Weights of a small class-conditioned image flow-matching model: trained on rendered rooms with furniture, 36250 training examples.
Rows from block 8, named by matrix and row number. Rows with one number belong to one attention dimension. Each number is 128 + 32 x the weight over its row's rms, rounded and kept within 0 to 255. All counts start at 0. After the name is the row's rms in percent of the matrix's.
# q: attention query (model.blocks.8.attn.q.weight, 128x128), inputs 96-127
# k: attention key (model.blocks.8.attn.k.weight, 128x128), inputs 96-127
q.39 088 [ 84 138  77 157 182 131 166 118 115 129 143 137  83 184 147 184 127 157 103 140 165 143 162 136 113 104  80 161 122 154 145 163]
q.40 101 [152  89 107 147 167 169 163 109 113 109  90 171 135 126 139 152 101 115 119 147 191  71 129 152  85 114 134 152  92 144  94 203]
q.41 103 [ 78  74 171  98 123 102  98  97 122 122 100 117 122 111  59 151 152 159 136 106 194 135 108 149 176 117  72 141 217 156 118 174]
q.42 107 [ 63  91 169  81 165  86 107 133  94  83 163  81 196 169 145 116  92 123 158 113 202 144 110 174 161 114 132  96 176 116 134 165]
q.43 120 [137 136 164 149 138 173 123 134  96 147 148 103 106  77 137  93 144  95  99 122 119 124 170 129 121 125 134 144 103 153  74 119]
q.44 095 [145 160 186 148 100 104 138 115 142 144  96 163 101 112 118  87 116 115 159 131 110 122 112 143  96 119 111 108 119  74  85 105]
q.45 108 [ 96 128 100 156 160 145 136 141 197 148 125 116  74 161  96 157 172 170 137 116 122 180 134 180  91 150 108 173 127 128 135 173]
q.46 105 [114 132 130 104 126 153 117 100 124  94 179  88 191 132 204 147 141 102 122 148 148 122  89  97 105  96 199  75 159 179 124 159]
q.47 104 [157  92  97 179 119 111 143 120 140  98 134  88 120 128 135 168 116  82 124 193 206 121  76 138 113 108 128  89 137 124 144 156]
q.48 094 [137 170 216 109 168  82 133 157 122 103 135 105 120 143 163  92 134 109 109  44 153  88 109 206 103 125 116 156 153 128 147 150]
q.49 108 [101 139 132 138 156 130 157 109 141 136 125 130 171  84 125 135 108 110 156  95 135  98 130  87 138 117  94 115 220 153 101 116]
q.50 076 [148 156 108  87 205 193 191 138 120  74 132 154 185  77 135 190 146 164 119 134 105 136 160 174 185 141 122 169  62 183 159 200]
q.51 089 [117 109  49 132  87 119 122 135 136 112 140 143  86 137 117 156 138  93 138 107 120 137 205  84 111 159  68 126 161 105 176 122]
q.52 092 [107 154  72 149 140 187 143 127 146 177 151 131 185  99 207 177 115 147 120 123 126 144 190 158 118 115  94  99 119 123 125 134]
q.53 107 [126 125  92 157  92 147 191 131 206 116 171 107 146 162 121 118 128  95 165 166 123 129 135  64  89 110  80 109 157 117 137 129]
q.54 094 [152 133  37 123  75 184 180 112 103 113 188 107 109 119 147 136 144 108 129 102  64 100 122 127 202 146 101 106 171 128 134 130]
q.55 107 [134 131 197 123 167  93 103 150 129 148 109 160 202 171  67  97 104  96 136 144  83  81 100 132  89 111  81 150 128 127  81 116]
q.56 111 [ 94  70  56 124 128  72 118  97 143  79 109 140  51 109 168  63 174 140 121  67 135 142 120  82 114 125 194 158 161 101 140 147]
q.57 097 [137 138 137 111 100 145  91 102 156 147  82 132 140 233 144 147 149 145  90  76  66 142 108 132 118 136 137 115 121 190  96 162]
q.58 091 [ 58 146  72 112  97 169 150  96 207 164 151 128 165 126 145  87  78 135 147 104  63 139 135 116  97 152 132 119 164 119 181 124]
q.59 094 [130 192 145  90 186 126 131 109 125 179 136  57 171 115 123 113 159 108 147 114 124 109 117  92 113 120 118  62 105 110  78 109]
q.60 095 [158 149 116 150 132  66  58 130 139 179 147 127 102 114 126 115 111  82 139 113 100  85 116  91 103 101 133 184 167  93 123  76]
q.61 097 [150 117 146 112 103 105 150 106 133 149 113  96 135 157 158  73 202 169 124 139 183  90  95 142 128  70  96 148 155 106 163 106]
q.62 108 [ 66 110 120 105 147 105 173 148 116 125 147 136 165  99 138 124 164 165 156 131  97 196 144 204 143 151 120 133  97 119 155 129]
q.63 108 [ 61 128 152 126 162 179 167 137 118 102 143 124 142  83  63  64 124 173 153 148 133 160 166 109 157  98 132 162 151 175 127 208]
q.64 114 [163 125  78 147 109  55 109  96  94  98 148  68 202 125 174 157 128 186 123 166 142 118 170 170  84 119 164 100 118  61 154  96]
q.65 091 [102 133  98  94 153 109 133 157  73 142 131  94 118 128 186  91 132 157  85  64 115 134 154 170  67 106 160 156 160 115 162 199]
q.66 095 [125  61 123 108 151  69 131 144 120  93 150 134 116 152  95 107 167 150 101 124 130  52 100 162 169 122 112 187 182 114 139 176]
q.67 102 [ 56 189 132  76 155 102  86 153 130 176 102  79 174  93  83 127 169  85  98 109 164 145 120 204 108 128 205 211 145 129 104 147]
q.68 101 [ 94 101  55 173 143  90 154 162 151  75 121 107 143 119  98 128 117 148 110  87 139 124  69  77  84 140  72 136 188 123 120 133]
q.69 090 [136  69 148 152  75 147 140  92 117 174 135 104  98 172 156 157 111 100 132 143 107 142  67 104  52 151 109 110  65 104 158 124]
q.70 101 [125 150 130  95 127 155 155 154 161 129  90 175 106 120 126 158 146 108 109 133 130  91  76 101 138 120 125  93 149 135  97  84]
q.71 092 [ 59 160 116 103 126 111  80 102 104 181  77 193 114  66 181 169  96 127 111 133 120  86  39 125 135 169 137 171 156 117  86 142]
q.72 087 [142  93 104 163 101 128 154 130 118 137 137 141 138 121 112 120 129 143 157 150 131  93 150  69  79 116 119 127 122 125 170 108]
q.73 111 [177 121 174 130 137 176 188 121  97 100 101 147  58 167 151 107 126 126 105 103 133  98  93 143 112 108  75 148 144  83 155 155]
q.74 106 [ 72 153 133 124 114 131 133 148 176 148  97 128 183 154 129  96 131  85 168 125 107 174 147 111 185 105 132  88 132 142 144 153]
q.75 108 [124 115 142  85  76 106 138 123 102 171 120 143  65 129 135 132 125 131 101 143 141  86 203 165 142  80  62 177 103 133 110 129]
q.76 115 [127 220 124 120  92  98 140 120 113 163 103 123 116  95 131 128 153 105 112  75  74 100 115 122 168 115  86 138 125  92  63 150]
q.77 107 [101 135 149 162 202 109 202 120 147 157 111 144  85 124  33  93 133 127  98 134 153 105 121 130  89 125 126  89 168 133 152 170]
q.78 091 [110 194  93 126 128 135 190 137 159 128 152 100 131 125  71  69 178 104 144 114 115 100  89 130 146 141 179  98 139  54 165 161]
q.79 095 [174 132  90 128 145  80 101 134 194 120 130  96 192  62 101 160  93 130 143 123 113 195 171 112 109 113 157  98 117 162 125 133]
q.80 107 [129 124 116 137 175 162 112 149 192 131 127 124 191  51 151 117 157  84 112 105 131 161 182 104 131 144 100 100 142 101 129 191]
q.81 095 [104 147 123  35 100 147 121 128 148 180 115 142 126 112 101 134 157  77 135 100 113  91 121 140 146  92 169 140 145 113 153 171]
q.82 095 [147 166 127 148  73  91 130 123 160 133 173 146 166  87 159 137 163 167 103 140 139 128 105  97 181 119  78 112 171 108 133  98]
q.83 075 [141 147 139 112 214 124 127 106 124  70  90 151 131 134 116 121 133 148  97 156 122 155 185 110 172 133  62 141 164 183 125 117]
q.84 080 [ 98 109  53 140 156 128 120 134 134 101 151 160 170  93  88 141  95 123 140 169 135  77 135 109  40 140 115  66  97 137  56 128]
q.85 090 [ 60 132 130 147 153  84 144 133 133 139  63  89 166  88  94 142  93 106 140 148 154  99 138  88 169 158 144 174  78  86 111  93]
k.39 095 [162 178 114 120 110 100  90 124 127 117 105 116 162 175 151 151 154 129 102 117 152 113 144 184  99 169  79 140 137 152 119 143]
k.40 095 [174 111 152 148 136 139 139 158 121 137 161 156 114  95 118 152 133 142 140 164 207 158 109 125  90  97 119 118 178 166 137 216]
k.41 096 [ 50  99 157  87  41 129 127 121 122 111 142 115  87 162  71 173 199 102 137 163 176 150 139 126 146 121 159 165 140 201 183 143]
k.42 114 [ 32 112 158  15  92 105 127 134 109 104 111 116 143 167 169 138 100 126 140 110 196 138 118 135  82 119 197 159 110 114 146 146]
k.43 118 [ 88 144 140 137 169  98 101 104  95 121  93 144 103  89 171 101 172  82 145 110 104 150 143 116 172 132 126 135  80 140  96 115]
k.44 083 [162 158 111 148 142 115 113 147  83 140  98 146  44 148 114 140  65 118 121  58 168 122  82 117  93 117  70 128 122  99 110 112]
k.45 110 [188  79 185 136  64 150 156 107 138  91 182 110  98 186 102 126 226 146 132 113  99 122 135 143 111 138 119 148 135 150 137 107]
k.46 099 [ 76  81 130  83 107 126  97 126 123  88 140  79 151 158 119 153 139 107 129 138 111 131 134 126 149  93 176 112 111 105 151 158]
k.47 112 [218 148  60 182 198 128  94 147 151 101 157  60 164 105 162 140 120 105 150 152 166 148 129 169  98 122 119 121 155 134 156 174]
k.48 099 [143 173  97 145  56 142 155 164 169  89 166  70 138 101 148 118 122 125 156 117 127 118 145  91 114 151 104  57 145  91 128 105]
k.49 096 [124  94 147 131 144 157 129 151 150  89 134 122  82 163  82 104 112 136 140 175 129 123  41 149  97 152 160 100   0 160 109 152]
k.50 095 [104 118 127 131 141  75 159 130 114 108  86 158 105 209 163  71  54 119 163 110 101 103 129 106 108 110 137 148 101 103 185  83]
k.51 089 [118 116 125 163  73 190 156 129 139 155 122 113 104 126  84 132 107  98 122 133  97  88  91 174  58 130 120 126 178 147 133 152]
k.52 097 [120 146 136 147  80 113 151 131  57  97 140  86  94 130 142 143 108 135 130  97 130 166 143 171 168 122  98 111 136 152 159 131]
k.53 103 [119  77 154 155  87 148 126 133 167  93 159 135 115 145  89  69 108 122 103 125  92 106  98 142 109 150  95  76 125 177 161 141]
k.54 087 [145 128 110 154 157  71 175 128  98  98 131 124 113 129 132 115 170 125 125 102 133 104 105 120 134 170 109 104 111 145  93  99]
k.55 094 [118  77 159 119 141 132 124 149 145 156 128 126  99 155 137  71 148 180 132  97 126  91 160 141  62 110  97 164 174 134 143  83]
k.56 097 [156  74 123  88 135 141 130 129 143 106  96 138  89  86 140 125 164 151 114 135 106 100  72 117 112 116 147 117 231  57 202 111]
k.57 095 [ 73 139 150 142 107  58 100 147 117 146 146  96 148 189 162 148  85 119  89 110  78 171 109 167 133 152 151 121 100 154 118 165]
k.58 089 [ 54 127 160  47  77 188 160 160 180 164 149 119 167 167 102 107  86 143 105 105  77 122 186  94 179 105  98 128 128  74 128  85]
k.59 100 [ 73 144 154   5 124 100 140 110 121 150 121  80 104 146 177 137 104 144  98 121 140 122 135 143 115 105 113 121 102 124 123 147]
k.60 088 [177 156  91 147  95  93 135 131 137 151 118 129  73  54 182 135 181 142 156 131  91 110 130 163 172  97 155 119 179  80 133  89]
k.61 100 [180 126  88 121 118 142 123 130 182  88 159 107 109 154  89 130 246  96 140  56 178 124 179 115 159  71 162 126 110 110 183 102]
k.62 110 [ 49 127 137  64  98 150 170  80  53 146 147 136 154 172 109 139 143 142 141 128 128 159 176 163 112 205 177 169 125 169 164 107]
k.63 103 [ 94  92 124  89 143 126 178 141 137 145 170 137 152 124 173  80  95 131 122  91 178 114 155 149 175  91 132 152 124 131  77 167]
k.64 105 [111 109 149 123  83 110  94 106 103  89  89 176 159 102 116  75 127 174 114 115 160 136 162 114 185 104 119 125 171 168  96  89]
k.65 099 [158 141 152 166 101  90 134 158 179 178 124 158 129  99 165 103 128 165 116 105 180 105  70 176 125 150  72 133 151  52 134 102]
k.66 087 [ 99 111 186 147 166 152 151 125 133 101 156 145  58 140 119 119 158  84 124 130  88 113 128 112 137 131  99  89 126 157 126 103]
k.67 094 [129 141 194  90 186 128 165 125 140 112  85  58 132 101 154 105 105 169 156 128 111 158 109 170 100 128 136 156 145 128  99 146]
k.68 107 [124 163 165 157 140 171 143 149 102 149 101 134 102  86  84  78 157 102 157 126 127 127  78  94  33 111  77 140 153 107  99 138]
k.69 095 [136 115 123 174 117 148 152 102 167 116 180 133  85 144 133 167 129 134 134 117 149 125 224 156 140 135 145  95 151 113 151  54]
k.70 118 [ 83 127 147 103 192 180 147 144 111 118 139 153 144 183  55 106 158 164 112  99  69 143 159 122 173 138 161 131 110 175 148  63]
k.71 097 [108 153 157  79 101 160 160 114  65 131 162 148  70 115 173 135  60 115 128 127 116  99 201 113 123 138 153 155 115 163 133 120]
k.72 096 [162 121 112 201 186  85 108 133 147 125 151 131  95  95 146 126 130 130 155 174 140 157 135 148  82  94 107  66 145 150 142 144]
k.73 108 [156 159 115 142 123 120 129 182 156 103  72 144 130 105  99 109  92  79 102  88 137 143 123 111  71 124  83 155 152  74 119  62]
k.74 107 [140 130 120 158 155 101 128 155  78 154  71 130 195 156 145 216 113 157 155 146 120  95 148  70 196  73 156  73 126 156 123 169]
k.75 112 [172 130 128 128  48 192 110 143 120 129 125 128 130 126  97 150  88 148 137 155  98 119 135  80 125  85 100 204 159 125 133  85]
k.76 111 [ 96 184 177  78 108 131 153 144 118 156 103 110 154 119 163 135 116 140 103  88  59 132 194  85 151 152 129  87 100  99 129 133]
k.77 104 [168 120 100 168 171 147 155 112 133 112 150 156 105 130 123 166  59 131 108 190 147  99  75 119 135 137 179  21  76 114 132 117]
k.78 092 [118 114 128 144 156 125 175 133 141 136 155 131 149 130 164 118 121 159  87 105 130 149 157 174 125 138 198  82 129 121 120  85]
k.79 100 [ 89 160  82  50 122 150 114 111 122 122 144  84 164  68 157  91  68 121 132 108 104 204 147 111 135 114 183 120 114 152 142 203]
k.80 106 [162 117 177  97 150 141 109 122 122 115  94 154 100  55  91  82 121  76 115  77 134 142  89 185 130 125 127 146  65 161 112 153]
k.81 093 [122 126 179  82 182 149  70 119 109 112 116 195 139 141 140  75 139 113 147  99 134 105 162 132 151 141 212 162 108 159 150 171]
k.82 093 [ 93 109 142 139 109 183 143 117 104  81 113 112  97 175 119  52  98 157 136 137 125 137 109 125  28 157 188 127 136 118 120 130]
k.83 083 [112 134  71 128 109 133 110 129 123 152 157 140 173  76  94 114 127 141 115 207 113 131  87  32  63 184 155  98 134 145 112 172]
k.84 081 [ 82  84 126 143  71 182 161 104 124 100 150 133 104 148 111 130 117 131 148 153 119 102  98 120  23  98 118 117 175 189  15 124]
k.85 114 [129 151  89 135 137 138 151 134  96 114 140 110 101 140 197 161 141 119 106  85 148 142 136 129 224 142 144 128 146 109 181 108]